A small multi-label audio tagger, trained from scratch.
Training: 2800 steps, batches of 64.
Rows from block 3, named by matrix and row number. Each number is 200 + 40 x the weight over its row's rms, rounded and kept within 0 to 999. All counts start at 0. After the name is the row's rms in percent of the matrix's.
# weight_hh_l0: GRU recurrent weights (gates r, z, n stacked) (model.rnn.0.rnn.weight_hh_l0, 576x192), inputs 96-191
weight_hh_l0.293,125,176,179,198,243,215,157,149,241,228,297,248,189,186,199,191,178,216,80,144,213,216,170,220,221,177,197,232,190,285,207,287,209,192,239,186,210,239,229,209,236,199,165,210,178,152,234,130,172,218,228,248,163,183,189,176,206,160,166,248,190,249,232,192,195,176,297,250,153,113,205,200,141,194,248,187,213,194,115,148,165,154,183,125,239,152,226,205,209,236,245,195,247,91,173,220,180
weight_hh_l0.294,117,229,285,154,217,133,174,154,169,201,214,249,215,173,184,235,205,156,136,130,221,217,200,196,150,186,198,172,161,261,184,165,150,195,225,136,170,175,240,223,212,189,247,195,139,164,136,277,157,232,163,222,248,161,131,218,229,268,170,279,216,170,133,200,189,207,172,164,142,163,106,202,173,161,190,196,222,181,161,242,219,224,173,168,171,123,139,202,195,239,186,258,142,101,247,159,159
weight_hh_l0.295,100,209,235,200,196,217,196,233,305,101,163,240,183,143,267,201,167,242,286,217,232,242,235,154,209,211,144,218,279,171,202,184,175,228,102,216,157,239,212,164,175,203,174,172,222,218,213,280,150,166,123,204,224,215,139,193,210,258,210,188,157,167,190,188,145,198,225,226,175,175,163,215,173,204,233,230,106,140,246,207,201,173,232,197,179,246,183,203,173,223,202,225,152,154,203,144,133
weight_hh_l0.296,112,191,279,219,189,172,226,169,270,237,149,226,242,165,128,144,223,193,99,156,184,156,201,248,218,167,203,283,195,171,198,217,259,203,229,153,195,213,219,216,250,144,150,234,194,206,125,215,210,187,223,192,250,253,135,149,149,191,155,169,255,212,202,171,114,217,215,165,173,140,139,156,153,241,151,205,269,195,246,291,180,235,277,186,269,203,251,155,176,235,260,211,186,200,198,197,217
weight_hh_l0.297,113,198,268,177,230,156,243,198,201,176,288,247,207,220,187,269,229,153,220,208,213,214,170,189,232,204,198,182,180,206,85,173,211,203,249,205,154,242,217,255,203,194,146,270,267,195,149,149,231,201,196,149,208,205,209,207,223,190,215,220,198,189,228,235,122,233,241,254,176,190,130,146,184,233,247,227,200,259,189,166,241,179,196,158,199,252,153,253,158,128,235,206,170,222,220,218,172
weight_hh_l0.298,123,264,226,224,167,192,198,243,227,177,234,349,188,201,246,202,189,151,204,165,241,234,240,157,203,208,193,206,312,229,193,226,188,215,208,187,236,276,157,185,141,144,240,225,213,214,203,216,133,148,151,199,220,196,135,199,172,155,174,184,175,204,171,193,166,258,200,268,153,194,146,157,221,186,164,205,179,116,227,174,174,201,245,196,257,135,153,188,147,184,121,167,203,167,194,182,199
weight_hh_l0.299,101,160,133,221,203,166,256,183,184,149,242,160,199,174,181,204,193,87,170,171,204,209,240,219,223,176,185,253,175,274,185,187,300,127,133,143,160,146,203,170,214,179,151,257,156,211,197,277,195,196,179,197,199,208,177,196,204,246,160,185,166,111,182,219,173,236,160,155,147,202,172,227,158,201,265,197,168,175,191,196,188,164,190,202,256,233,170,190,197,132,197,173,211,210,250,196,211
weight_hh_l0.300,100,57,171,238,98,151,254,146,198,142,189,184,209,254,220,229,211,222,220,207,135,164,203,94,194,164,151,184,224,138,262,213,249,229,78,250,256,186,174,126,207,216,183,261,215,180,192,234,217,166,173,165,259,199,208,202,172,212,137,199,258,187,158,218,152,170,216,228,219,268,195,246,194,213,233,229,222,147,182,170,172,185,234,153,199,274,160,253,197,153,196,222,281,268,157,132,216
weight_hh_l0.301,104,254,159,209,145,175,200,155,212,172,250,276,226,194,140,272,153,240,178,201,249,249,205,241,160,175,216,233,221,298,233,179,176,234,151,162,231,206,114,140,210,259,190,256,196,164,234,244,205,170,226,210,218,156,234,173,227,147,103,178,164,244,138,194,191,254,188,212,208,221,158,157,220,150,295,207,220,206,226,225,220,199,226,218,273,215,203,241,192,218,184,123,231,186,251,214,162
weight_hh_l0.302,109,246,185,105,299,228,166,207,167,227,211,165,201,183,192,199,201,151,217,168,286,195,190,223,143,220,237,169,159,211,236,195,202,230,245,115,223,282,117,190,194,200,250,268,208,168,175,138,249,192,234,226,200,186,226,146,224,147,147,221,250,263,211,144,233,185,150,225,183,235,255,195,168,240,216,251,273,201,183,218,234,236,132,219,169,153,144,230,286,162,266,226,225,101,230,176,176
weight_hh_l0.303,102,159,166,250,79,188,244,196,167,215,152,167,173,199,203,206,194,226,173,206,224,162,206,227,171,181,191,208,248,234,150,108,237,204,191,178,218,210,112,188,186,188,174,184,185,203,212,206,226,191,227,218,268,183,214,234,125,141,195,171,106,170,255,173,187,212,204,160,220,158,262,199,209,170,198,196,249,232,110,238,216,188,149,175,298,216,225,223,207,236,248,213,204,195,231,159,235
weight_hh_l0.304,094,145,267,165,218,221,195,299,198,206,155,214,220,200,207,262,196,160,155,212,170,229,186,218,162,205,244,234,166,151,210,232,91,282,96,159,111,148,197,232,155,179,224,145,241,233,207,157,131,160,241,293,178,194,132,245,213,216,211,244,187,238,158,183,209,238,124,240,180,273,170,191,181,240,180,216,248,232,174,230,215,235,167,191,206,246,260,116,196,218,200,186,230,308,188,203,171
weight_hh_l0.305,117,228,202,134,198,176,251,201,228,240,218,177,189,209,230,221,174,248,93,177,251,226,183,223,226,229,193,244,164,176,206,215,166,220,224,163,191,217,152,138,205,241,176,240,279,199,211,196,229,201,276,142,191,143,193,147,235,224,242,195,129,200,189,215,186,229,164,239,154,207,254,79,206,207,153,255,188,154,229,253,255,240,262,206,243,213,169,233,209,153,162,276,174,204,211,150,250
weight_hh_l0.306,098,210,188,143,145,216,229,250,193,186,231,145,229,188,202,199,173,216,164,91,214,169,199,217,230,183,164,202,253,215,221,149,249,198,160,213,225,203,194,222,187,112,191,155,218,206,247,214,164,122,262,236,195,237,126,201,294,221,242,222,154,253,206,212,234,232,215,207,200,135,222,155,159,216,129,173,264,186,235,162,278,141,152,203,232,132,220,223,138,224,199,164,148,193,241,155,166
weight_hh_l0.307,114,245,237,204,177,247,151,180,162,265,253,266,238,224,255,177,205,204,221,129,252,254,209,230,153,172,223,215,145,246,226,220,262,153,239,197,204,202,257,194,235,116,192,172,140,177,199,226,244,181,164,120,180,185,166,159,216,203,198,180,215,146,225,236,187,217,183,151,153,143,208,196,213,223,253,220,236,185,164,233,241,235,194,220,165,231,165,171,161,126,215,176,225,198,185,268,264
weight_hh_l0.308,116,154,164,165,139,149,173,235,189,220,225,140,177,132,189,197,146,164,202,190,174,142,126,223,250,182,202,270,244,186,194,173,190,188,192,245,121,157,171,195,241,170,278,247,267,130,248,227,205,211,180,187,187,201,189,182,242,263,126,213,205,173,190,222,265,173,255,203,178,233,233,225,230,246,209,141,230,188,224,188,250,169,118,229,176,242,173,144,203,208,162,179,261,193,250,183,146
weight_hh_l0.309,084,135,175,200,241,201,223,216,196,114,154,218,196,244,210,195,157,166,218,154,229,179,232,230,126,152,123,181,258,189,198,216,280,230,209,190,141,253,205,176,185,173,209,259,210,229,209,183,164,159,192,247,192,167,164,170,206,209,131,300,183,208,214,273,253,216,178,201,177,175,277,218,202,253,240,119,247,189,204,168,197,170,181,194,253,232,204,180,162,161,239,263,137,214,217,222,166
weight_hh_l0.310,093,148,131,179,241,184,273,216,275,236,138,202,199,256,209,254,247,180,148,151,167,166,211,211,184,155,169,127,197,188,255,176,142,203,154,181,190,196,155,179,224,247,266,184,188,213,223,134,237,230,223,189,168,194,232,194,262,200,230,79,143,134,189,181,228,155,132,221,211,201,177,170,190,239,213,250,183,192,300,210,204,249,187,256,168,153,180,241,184,230,200,250,153,218,236,165,155
weight_hh_l0.311,109,265,197,230,195,184,158,167,230,204,251,213,232,223,180,183,205,126,258,250,172,191,174,267,260,223,186,210,195,222,172,222,125,204,128,202,141,165,304,259,162,215,173,178,202,174,187,250,242,208,188,171,188,226,217,281,214,110,200,299,137,270,235,241,231,191,226,180,233,288,137,252,65,185,184,171,191,200,213,262,192,277,134,265,184,153,163,160,182,209,221,228,238,214,281,247,178
weight_hh_l0.312,119,182,265,170,176,154,162,95,216,208,227,239,185,170,191,193,221,225,188,140,188,254,271,184,175,124,178,88,220,178,229,180,107,206,176,224,225,177,219,238,269,187,256,180,215,212,198,265,191,194,203,140,264,194,146,217,251,234,191,200,241,153,211,226,97,158,178,181,173,200,241,208,156,267,192,184,226,198,166,312,256,225,246,213,243,212,170,223,199,171,215,174,183,169,207,171,209
weight_hh_l0.313,113,257,112,204,140,156,175,199,265,207,236,289,202,239,217,182,185,200,161,143,205,190,220,194,274,180,157,229,150,199,140,207,101,186,164,124,265,209,250,254,247,266,231,207,238,189,215,163,239,150,125,245,236,206,211,232,128,189,206,166,114,198,227,188,176,214,178,199,206,193,190,144,174,184,196,213,164,188,230,159,237,231,175,234,225,190,280,187,174,197,237,199,233,261,219,204,172
weight_hh_l0.314,105,194,183,210,221,243,148,283,195,180,129,175,219,193,172,198,152,221,231,209,250,251,223,200,164,248,164,174,229,251,231,221,277,213,98,224,153,209,168,228,242,171,231,249,235,169,233,169,260,173,186,214,230,254,216,137,212,202,219,108,199,134,194,168,135,221,162,212,215,225,105,226,202,199,247,192,243,147,130,244,118,153,204,204,192,206,248,157,211,228,244,163,293,186,176,202,124
weight_hh_l0.315,112,267,236,143,219,236,186,221,165,191,164,224,206,139,211,179,230,272,170,181,184,213,229,255,273,142,184,217,118,177,200,243,294,205,225,207,136,238,109,213,220,190,144,154,218,191,185,158,148,181,315,199,233,208,195,227,179,157,173,202,267,241,270,161,231,159,199,195,187,173,211,160,174,240,234,224,265,176,185,128,233,150,236,274,223,220,188,131,206,190,205,144,135,186,228,214,204
weight_hh_l0.316,114,164,133,210,220,221,156,223,105,218,195,247,214,232,188,229,202,203,155,165,145,161,252,213,207,148,279,172,225,237,254,190,122,178,189,138,344,231,154,197,152,154,227,234,144,249,202,215,236,202,184,228,257,144,176,255,291,234,148,206,193,152,212,215,126,159,211,171,147,230,184,240,227,233,226,207,211,188,250,200,226,168,253,216,167,237,206,124,234,154,192,156,147,236,192,157,234
weight_hh_l0.317,092,240,242,202,223,243,240,158,122,136,235,257,250,188,204,212,277,202,152,210,181,234,203,270,173,206,194,148,217,218,213,180,200,155,167,179,291,250,232,219,189,194,143,193,187,169,157,199,221,135,219,150,150,165,288,129,204,175,250,133,175,184,177,174,191,205,219,147,181,198,199,84,155,142,215,183,147,180,201,171,150,186,205,200,164,204,204,160,193,173,91,154,155,181,131,245,154
weight_hh_l0.318,115,208,268,215,240,186,214,225,215,206,204,254,173,230,205,219,236,209,199,188,220,224,212,204,231,239,144,171,197,113,171,83,120,188,198,238,112,180,208,242,249,171,172,242,247,177,207,221,234,203,210,188,156,210,144,153,216,191,197,217,184,170,161,225,207,174,201,187,290,217,173,169,185,178,197,162,236,183,227,220,235,192,177,327,191,203,245,204,199,115,253,233,216,195,275,245,184
weight_hh_l0.319,138,161,217,197,159,190,228,214,161,249,128,177,210,186,170,150,225,286,131,210,162,183,206,179,166,146,118,210,247,271,204,243,295,236,145,155,213,281,190,216,218,222,200,210,219,219,228,236,253,133,263,156,246,252,263,165,189,239,152,246,158,182,247,210,233,209,216,169,155,193,146,223,180,247,142,265,147,211,131,237,159,208,183,193,174,201,218,164,269,177,238,181,199,212,208,133,236
weight_hh_l0.320,105,135,310,152,206,212,204,238,152,158,200,222,236,252,210,180,233,221,286,301,180,119,206,184,143,144,139,115,198,229,260,208,136,204,156,170,255,191,199,179,218,174,215,252,219,222,159,280,202,175,149,186,167,222,187,214,234,177,147,243,294,244,194,213,240,186,157,215,166,158,220,307,184,281,185,199,118,177,138,158,204,167,198,236,242,201,191,228,196,237,181,214,241,230,187,240,174
weight_hh_l0.321,113,185,222,193,194,249,261,308,179,226,254,268,147,215,213,222,185,186,215,212,179,312,235,170,278,169,142,180,192,216,250,160,168,188,122,185,160,297,230,186,245,178,217,214,231,190,240,201,187,181,178,184,243,230,115,227,138,285,224,166,194,179,222,188,224,158,223,183,125,145,182,206,207,215,215,150,185,172,227,126,269,221,244,272,227,257,262,251,214,195,233,253,175,223,208,244,148
weight_hh_l0.322,112,190,151,196,156,114,205,222,223,170,213,232,235,263,212,300,199,171,242,201,186,189,182,218,267,198,242,129,244,173,200,133,130,244,225,182,182,217,218,233,246,235,216,223,250,201,196,216,169,170,157,229,250,222,180,143,87,205,205,160,208,159,186,178,200,208,152,269,259,221,188,241,252,198,158,207,177,227,216,207,182,149,186,212,219,240,165,164,167,270,254,196,205,274,174,226,230
weight_hh_l0.323,110,228,212,268,197,255,154,241,154,158,205,246,200,220,155,251,202,241,199,228,235,231,257,194,189,198,162,242,177,191,227,234,220,186,105,204,294,200,308,184,147,187,200,177,265,203,146,214,213,212,206,210,277,219,172,166,181,243,236,262,196,178,173,296,154,228,185,211,163,226,198,156,138,249,236,238,175,223,206,232,141,218,133,260,174,160,178,209,162,205,260,295,183,177,222,129,176
weight_hh_l0.324,105,145,174,289,162,210,165,222,171,174,199,156,159,229,214,206,194,210,141,185,247,285,221,171,201,257,246,255,168,293,130,285,211,233,158,182,228,195,225,190,214,200,245,162,183,157,222,144,150,192,199,269,244,223,211,253,207,239,249,190,235,194,231,254,150,275,242,247,195,219,193,125,185,158,259,231,197,190,181,206,214,201,303,227,206,192,146,232,185,210,219,220,214,227,207,169,192
weight_hh_l0.325,140,165,302,173,202,175,245,208,200,206,285,275,151,137,167,155,201,234,148,241,197,122,230,190,239,153,242,250,179,186,199,155,185,237,270,180,193,150,230,228,220,256,156,202,232,248,204,256,217,193,197,214,185,219,214,178,195,219,151,223,293,213,115,165,147,202,166,219,197,217,208,262,119,238,201,248,178,177,183,140,184,197,248,286,156,245,265,207,246,242,233,160,204,202,286,250,177
weight_hh_l0.326,110,239,155,246,209,176,231,220,149,248,279,224,234,137,110,172,232,203,124,235,228,170,171,238,215,196,192,218,110,263,217,261,165,226,232,133,159,200,292,132,197,216,199,180,165,200,135,196,140,137,205,248,184,157,165,239,185,226,232,249,193,155,196,265,136,227,243,205,140,196,211,142,167,184,217,211,262,254,190,287,179,205,231,213,185,224,197,205,216,180,193,140,138,140,225,241,196
weight_hh_l0.327,099,199,247,216,163,193,188,184,260,224,228,165,198,238,218,213,235,198,152,250,137,212,243,209,199,245,169,227,249,172,192,163,174,130,231,279,213,186,118,165,246,212,189,189,165,145,246,211,231,237,185,284,215,175,218,191,210,159,258,177,225,206,215,247,170,223,164,251,209,167,254,189,199,211,232,191,227,102,223,197,186,124,128,216,215,211,163,247,154,189,302,189,145,232,249,177,147
weight_hh_l0.328,115,218,209,169,224,234,167,288,229,227,265,175,179,161,203,142,276,236,227,184,248,215,186,180,244,235,227,223,243,200,153,170,233,247,178,265,206,202,161,272,222,146,244,151,212,238,117,199,228,166,239,248,158,193,174,189,247,195,251,183,119,183,227,196,152,222,243,164,212,196,193,195,145,177,149,226,259,163,214,241,209,158,275,204,223,190,192,238,178,190,163,250,127,193,167,241,225
weight_hh_l0.329,130,145,155,151,193,192,119,240,224,166,145,229,229,192,149,198,236,202,182,225,185,134,246,223,161,196,232,167,178,258,178,155,177,214,214,170,250,169,161,181,275,191,102,173,203,206,209,183,181,166,221,204,199,210,219,238,242,195,168,190,245,190,246,224,210,245,202,220,157,193,280,132,236,251,211,211,171,121,230,117,203,137,278,151,142,126,156,225,206,159,218,211,175,276,174,198,269
weight_hh_l0.330,105,160,185,174,152,169,193,207,199,223,257,191,218,129,190,226,218,177,231,253,221,126,241,155,153,226,303,251,242,249,238,164,261,261,179,263,236,123,199,188,188,262,210,228,169,208,179,223,195,238,154,206,172,186,152,200,163,229,173,204,138,241,267,214,260,168,242,175,162,208,193,214,157,182,181,225,193,276,290,158,181,226,193,197,140,262,208,197,270,253,206,164,236,209,187,181,152
weight_hh_l0.331,093,203,221,217,187,143,179,193,228,183,249,252,142,233,133,107,220,291,144,216,263,211,117,236,186,220,166,154,144,184,210,162,184,220,185,218,162,191,197,195,192,195,250,220,199,175,177,221,239,133,152,126,194,187,182,157,292,269,184,170,204,270,203,230,226,231,233,209,246,158,180,202,187,112,232,165,232,246,160,220,176,167,239,182,205,189,200,235,249,202,149,183,173,216,170,186,214
weight_hh_l0.332,086,205,206,166,206,258,256,212,152,168,179,204,263,167,238,283,147,230,111,210,271,200,224,168,120,154,155,207,278,216,203,221,289,177,222,185,176,218,178,257,242,202,192,166,193,202,213,202,187,138,157,206,209,169,159,176,217,207,204,209,203,232,202,328,233,217,198,276,145,214,177,152,283,221,248,127,207,153,172,180,220,193,101,128,174,196,189,212,155,246,155,174,229,216,149,231,234
weight_hh_l0.333,107,205,250,194,206,150,239,225,239,186,230,223,202,156,204,168,179,226,219,204,209,146,168,241,269,189,132,185,210,236,193,119,167,255,237,225,235,189,162,233,144,159,202,162,214,202,223,227,222,182,283,210,212,153,163,243,158,124,188,244,131,241,280,248,175,192,215,211,149,147,145,156,189,174,200,213,300,190,227,202,213,234,186,212,152,219,187,165,159,186,238,141,203,227,202,195,173
weight_hh_l0.334,109,167,142,168,199,167,143,176,178,180,157,129,183,222,129,100,218,147,247,186,171,191,191,219,247,166,208,207,155,289,201,200,217,185,144,173,189,216,249,162,161,155,206,213,211,165,257,239,213,214,249,226,272,192,213,206,234,241,197,152,185,206,192,265,186,188,266,197,222,226,173,196,183,205,185,144,266,184,211,140,121,187,144,235,168,212,247,155,208,146,169,132,184,217,238,179,165
weight_hh_l0.335,092,172,180,214,195,122,176,254,183,232,251,212,208,160,164,198,246,176,179,208,181,222,166,238,253,142,142,145,228,210,248,166,272,214,230,255,236,217,216,193,153,171,84,178,225,201,259,129,253,159,161,238,209,201,209,186,224,187,185,217,227,205,239,191,196,254,191,250,227,238,150,155,204,150,171,228,206,264,236,124,251,130,192,116,100,126,232,162,257,181,169,119,139,154,226,252,187
weight_hh_l0.336,130,263,206,209,209,190,205,178,153,253,238,247,206,162,155,120,200,187,210,251,221,150,200,220,214,256,160,211,259,203,180,174,224,181,282,221,235,166,212,123,195,133,162,170,151,180,256,198,275,112,177,220,193,196,139,193,277,152,199,215,229,227,184,216,210,250,194,185,171,240,225,266,149,198,224,181,279,190,162,217,227,199,200,157,233,253,182,227,270,194,187,179,156,127,228,248,222
weight_hh_l0.337,105,197,193,208,166,225,213,186,229,165,183,227,211,205,276,255,216,275,268,233,171,174,188,160,221,201,226,222,197,250,247,233,131,200,181,169,170,228,95,170,174,242,176,201,210,197,141,189,253,212,217,144,201,209,289,187,175,278,110,151,140,208,204,199,175,222,181,204,124,212,197,134,209,176,180,169,246,179,231,150,168,188,251,202,253,232,209,274,251,140,246,225,176,210,184,267,179
weight_hh_l0.338,131,245,194,181,229,221,116,230,193,216,169,169,172,245,131,238,188,199,127,134,205,223,246,205,203,219,200,244,123,228,161,246,249,220,165,193,192,285,153,194,227,203,135,163,182,230,159,216,191,175,240,262,209,140,221,186,182,230,223,198,149,209,180,215,200,248,237,144,167,226,173,96,121,209,226,257,240,183,200,163,209,193,245,162,215,169,193,165,224,174,217,238,239,252,212,258,166
weight_hh_l0.339,094,173,201,178,223,203,194,218,161,189,168,150,206,236,117,187,226,203,192,182,215,248,178,136,236,185,212,245,192,230,270,211,194,226,183,159,178,188,240,133,218,152,128,171,226,224,225,204,164,141,228,233,157,263,173,253,192,218,185,184,181,136,244,238,237,235,157,175,291,186,260,186,219,230,180,201,242,239,149,225,198,172,213,240,255,108,197,221,166,285,98,186,141,230,161,131,223
weight_hh_l0.340,100,201,175,244,252,220,223,218,176,222,203,201,217,221,200,199,240,136,168,259,241,185,224,231,245,238,269,155,270,204,178,187,255,232,284,189,172,208,156,202,208,204,182,214,221,159,200,215,164,197,184,225,160,186,244,176,235,193,181,223,179,242,207,184,224,256,131,167,198,250,222,161,218,208,165,177,161,160,224,191,218,213,229,216,216,204,160,130,206,198,142,219,209,191,204,194,122
weight_hh_l0.341,111,200,241,175,262,219,185,189,201,177,121,245,275,128,222,178,214,198,147,209,222,219,261,190,243,208,188,226,183,199,134,149,140,206,234,169,165,190,196,276,228,195,116,213,229,215,193,211,199,151,279,215,182,210,198,231,308,151,179,170,231,155,207,248,219,226,172,198,191,205,253,177,165,217,220,248,250,166,250,206,140,219,210,187,205,200,125,158,174,158,286,179,120,160,216,258,206
weight_hh_l0.342,105,207,222,185,191,244,230,199,164,248,268,227,254,157,196,256,179,185,167,184,251,199,167,181,167,175,290,216,199,179,225,185,130,133,198,224,251,158,254,114,144,265,228,158,153,192,243,232,221,203,171,248,235,199,198,249,189,244,217,280,219,226,148,201,133,162,170,187,186,275,164,172,153,189,147,123,232,260,172,166,225,204,125,128,113,251,199,110,177,197,160,194,239,217,144,97,191
weight_hh_l0.343,095,102,207,143,213,280,191,234,225,223,208,274,214,215,233,171,196,183,183,292,188,181,206,194,247,197,241,161,195,183,207,217,226,209,263,185,169,224,224,167,168,147,148,184,195,203,212,197,286,111,190,186,230,197,225,198,119,236,237,208,166,225,277,231,133,200,131,179,154,186,259,238,151,160,197,172,211,178,200,195,148,222,190,183,258,217,155,183,247,153,164,140,143,194,115,193,207
weight_hh_l0.344,117,120,236,178,217,262,218,219,173,218,231,172,234,201,203,160,199,247,253,114,209,188,235,177,180,223,215,199,201,204,210,222,108,166,217,260,178,132,198,110,207,146,199,178,241,162,189,169,227,199,196,195,230,222,201,221,173,212,245,209,232,184,179,207,216,149,196,199,201,232,240,209,205,197,233,169,185,157,246,142,203,166,256,120,221,271,189,300,153,210,209,244,162,184,177,254,184
weight_hh_l0.345,104,275,194,223,133,183,212,213,202,195,270,291,202,341,203,161,253,141,202,241,218,210,196,232,149,173,166,229,204,202,166,183,172,276,142,205,210,187,224,189,244,216,196,231,236,196,227,234,258,201,247,195,262,210,195,181,151,190,293,168,225,249,287,295,221,241,225,273,211,175,231,206,165,192,213,225,254,238,214,251,220,214,169,224,233,193,186,261,195,179,200,197,171,183,198,207,225
weight_hh_l0.346,124,190,180,179,151,236,155,220,220,215,175,207,165,198,209,193,235,184,184,175,199,179,197,213,199,242,146,276,188,185,180,172,171,91,180,198,140,202,228,170,200,177,221,211,248,236,220,150,239,193,207,215,196,197,219,202,231,215,221,156,171,168,150,229,111,149,202,141,228,163,154,137,210,129,164,187,263,194,238,170,135,133,281,197,221,217,143,309,150,123,211,211,101,234,119,200,179
weight_hh_l0.347,130,226,231,135,198,179,260,194,168,257,267,278,203,155,188,214,195,231,127,184,156,247,176,222,218,167,179,113,302,220,139,173,145,270,202,230,178,207,151,237,205,184,187,175,247,228,153,201,168,177,186,277,231,189,198,237,191,169,154,196,175,236,213,207,189,192,216,169,161,167,153,178,171,149,216,206,182,157,244,148,285,168,232,197,176,216,228,153,114,221,231,229,192,133,187,204,194
weight_hh_l0.348,079,237,199,193,165,253,162,242,254,252,177,176,174,187,234,230,185,253,148,121,163,236,190,212,186,172,142,150,217,259,155,86,231,169,209,237,197,187,238,252,231,223,197,182,256,122,187,209,202,138,107,235,172,231,233,178,188,179,239,120,209,172,259,227,187,205,182,114,243,215,153,142,185,224,163,234,126,191,198,190,206,199,246,211,159,172,154,275,209,211,190,307,169,185,217,236,151
weight_hh_l0.349,110,169,175,132,178,183,217,248,158,205,171,201,210,202,256,208,156,284,181,207,132,188,251,193,189,188,225,165,220,215,184,216,249,211,250,97,208,151,188,202,244,192,189,180,225,227,239,193,216,148,256,186,181,252,188,275,139,224,186,177,130,238,289,236,263,188,254,182,206,219,169,100,159,222,137,229,228,188,212,168,200,196,159,209,253,289,203,169,219,201,205,255,171,256,168,192,217
weight_hh_l0.350,103,208,245,283,240,168,280,217,198,226,298,206,225,180,268,264,144,201,180,166,197,125,218,172,232,145,207,219,174,259,189,146,246,239,234,186,164,165,242,160,163,226,164,147,170,215,176,144,170,173,199,153,154,186,204,249,169,222,178,189,162,225,231,223,214,216,231,189,218,244,148,204,172,200,195,257,284,244,286,201,196,180,176,171,153,228,240,193,230,263,185,254,198,172,270,138,209
weight_hh_l0.351,098,281,166,175,229,156,99,205,198,228,218,270,127,248,204,155,163,158,242,221,197,212,216,196,196,85,239,211,216,315,211,209,174,137,160,189,231,208,167,207,262,127,186,249,263,254,218,238,184,143,248,223,225,230,190,209,153,204,139,177,147,233,254,189,60,163,255,258,170,199,242,194,202,249,205,202,181,154,157,265,202,159,212,200,200,212,219,190,221,148,201,172,198,209,205,220,240
weight_hh_l0.352,119,239,132,205,224,148,167,199,217,173,185,134,230,181,203,229,211,150,205,255,146,184,177,199,182,183,202,212,103,212,140,228,176,164,122,202,146,178,164,176,220,258,119,215,199,200,170,231,190,199,130,248,136,152,148,158,199,185,161,206,220,218,192,214,128,200,157,231,202,260,215,199,198,232,261,207,180,195,280,221,200,225,132,236,192,233,172,182,193,233,195,245,212,128,175,263,241
weight_hh_l0.353,116,190,172,189,212,242,225,216,224,218,203,162,219,225,211,180,214,186,178,182,194,178,154,196,119,163,191,124,161,205,229,240,155,245,46,169,228,163,187,204,260,249,198,202,211,132,155,197,164,200,161,164,179,150,145,216,227,253,164,280,140,208,166,130,150,204,190,218,140,228,223,210,242,122,203,217,150,175,230,182,212,151,168,157,219,154,210,245,210,216,178,216,171,250,179,131,183
weight_hh_l0.354,122,208,252,174,199,181,201,156,197,241,218,218,211,168,201,186,202,173,237,149,245,183,189,154,198,133,207,214,197,338,151,217,117,252,172,203,211,206,168,160,137,211,253,151,125,214,251,188,292,169,153,266,206,261,191,255,217,237,124,213,225,234,120,228,209,139,217,238,172,192,174,202,173,149,234,250,234,274,247,179,249,192,174,190,141,231,217,221,233,231,192,234,174,246,285,205,210
weight_hh_l0.355,121,284,234,180,272,238,207,182,221,197,226,232,179,213,222,167,212,161,243,150,216,238,269,218,206,182,165,208,253,298,195,224,229,214,211,178,219,250,199,233,180,283,172,212,153,180,273,204,197,195,241,142,165,180,156,137,213,283,254,223,154,115,214,258,247,206,216,192,143,248,167,171,232,193,239,221,249,216,300,213,134,193,173,204,177,171,130,242,135,198,261,169,164,172,198,217,224
weight_hh_l0.356,102,211,195,194,143,230,250,209,177,224,207,136,164,161,170,133,198,153,205,174,170,179,286,150,203,177,183,263,257,201,130,126,183,214,215,198,252,112,241,185,205,212,259,202,241,212,232,245,178,196,153,198,200,209,185,199,262,248,220,157,179,241,249,231,230,232,216,153,197,197,200,224,219,262,258,253,191,258,132,267,179,145,159,251,187,200,174,238,173,260,218,161,252,186,167,202,144
weight_hh_l0.357,103,183,266,182,100,299,185,205,188,240,223,247,273,169,174,248,160,157,192,147,229,226,196,215,177,154,188,203,204,189,265,196,161,265,218,239,159,248,134,257,164,323,267,183,245,243,184,220,191,192,176,213,174,193,166,241,190,190,181,147,248,185,149,213,193,174,178,203,99,186,146,178,108,175,142,234,164,203,233,230,174,181,148,177,188,238,137,205,203,139,221,159,149,255,221,229,215
weight_hh_l0.358,109,154,239,186,289,213,103,159,109,180,204,208,210,220,167,159,180,183,126,238,212,260,217,220,245,220,150,184,206,254,149,270,176,224,203,164,231,219,102,199,202,151,184,151,196,211,128,184,187,128,227,219,211,224,184,180,221,252,218,213,212,244,270,176,217,258,209,112,250,234,252,258,208,200,198,234,215,207,137,231,197,205,266,166,151,169,202,187,232,155,169,145,163,188,233,238,178
weight_hh_l0.359,127,216,262,162,242,114,253,171,171,228,334,156,243,205,198,259,189,166,171,232,161,125,220,186,187,164,215,148,175,242,161,176,218,189,226,183,224,237,240,240,247,247,221,216,206,212,225,165,205,155,271,228,177,244,197,146,232,242,222,201,221,174,233,179,135,184,239,215,222,192,253,180,52,241,264,173,175,258,275,174,178,230,188,175,237,254,186,240,228,146,204,173,209,232,225,152,240
weight_hh_l0.360,103,169,183,113,229,126,238,233,169,254,174,236,152,219,153,212,253,192,210,156,192,206,283,240,179,146,157,223,190,283,224,187,170,165,203,186,301,200,226,229,223,226,214,155,174,198,230,173,237,173,206,132,230,202,226,111,218,175,163,138,241,235,244,247,195,224,248,172,251,94,143,222,195,168,179,194,286,244,208,135,214,107,212,202,214,172,232,217,199,107,230,153,201,141,232,154,168
weight_hh_l0.361,103,273,178,131,176,217,158,154,259,186,189,184,255,221,257,215,238,170,195,172,190,192,233,190,226,252,171,220,235,189,213,124,170,248,217,202,180,233,216,168,216,196,172,200,228,289,158,200,222,183,148,243,235,234,183,298,114,154,255,107,137,179,237,235,196,255,244,207,265,250,101,234,216,210,148,213,280,179,291,171,173,204,184,219,210,213,211,166,179,173,195,106,207,234,190,235,152
weight_hh_l0.362,092,180,196,216,233,118,179,211,248,226,169,185,210,207,203,180,193,165,185,198,268,220,164,235,230,235,123,266,223,258,239,174,200,253,137,238,158,212,159,181,184,133,209,185,182,211,210,234,152,137,187,198,125,154,201,227,230,213,133,156,187,166,200,206,156,238,196,196,232,193,249,169,183,178,284,151,260,141,233,179,202,329,197,274,207,289,266,222,159,185,228,221,185,190,295,213,206
weight_hh_l0.363,103,193,197,170,188,224,211,197,217,194,230,164,186,225,134,227,175,225,245,251,132,146,243,206,209,206,143,222,253,236,201,136,183,177,209,115,238,172,164,211,162,191,186,180,246,204,197,177,193,183,202,191,276,262,128,182,204,235,151,170,134,160,257,173,185,205,146,211,224,134,210,215,140,267,188,204,243,204,213,194,192,184,178,239,184,284,205,187,221,141,130,191,219,194,220,172,206
weight_hh_l0.364,139,173,213,195,178,188,224,187,218,178,211,207,219,239,279,189,259,221,283,202,205,163,159,224,182,231,161,217,190,242,201,138,175,190,161,101,243,234,163,177,165,221,210,206,200,208,216,262,224,152,129,161,204,213,161,151,214,254,181,137,217,205,140,155,227,161,165,134,205,198,145,205,174,170,167,151,210,170,234,273,168,278,184,194,171,253,299,208,269,222,209,186,204,121,208,100,206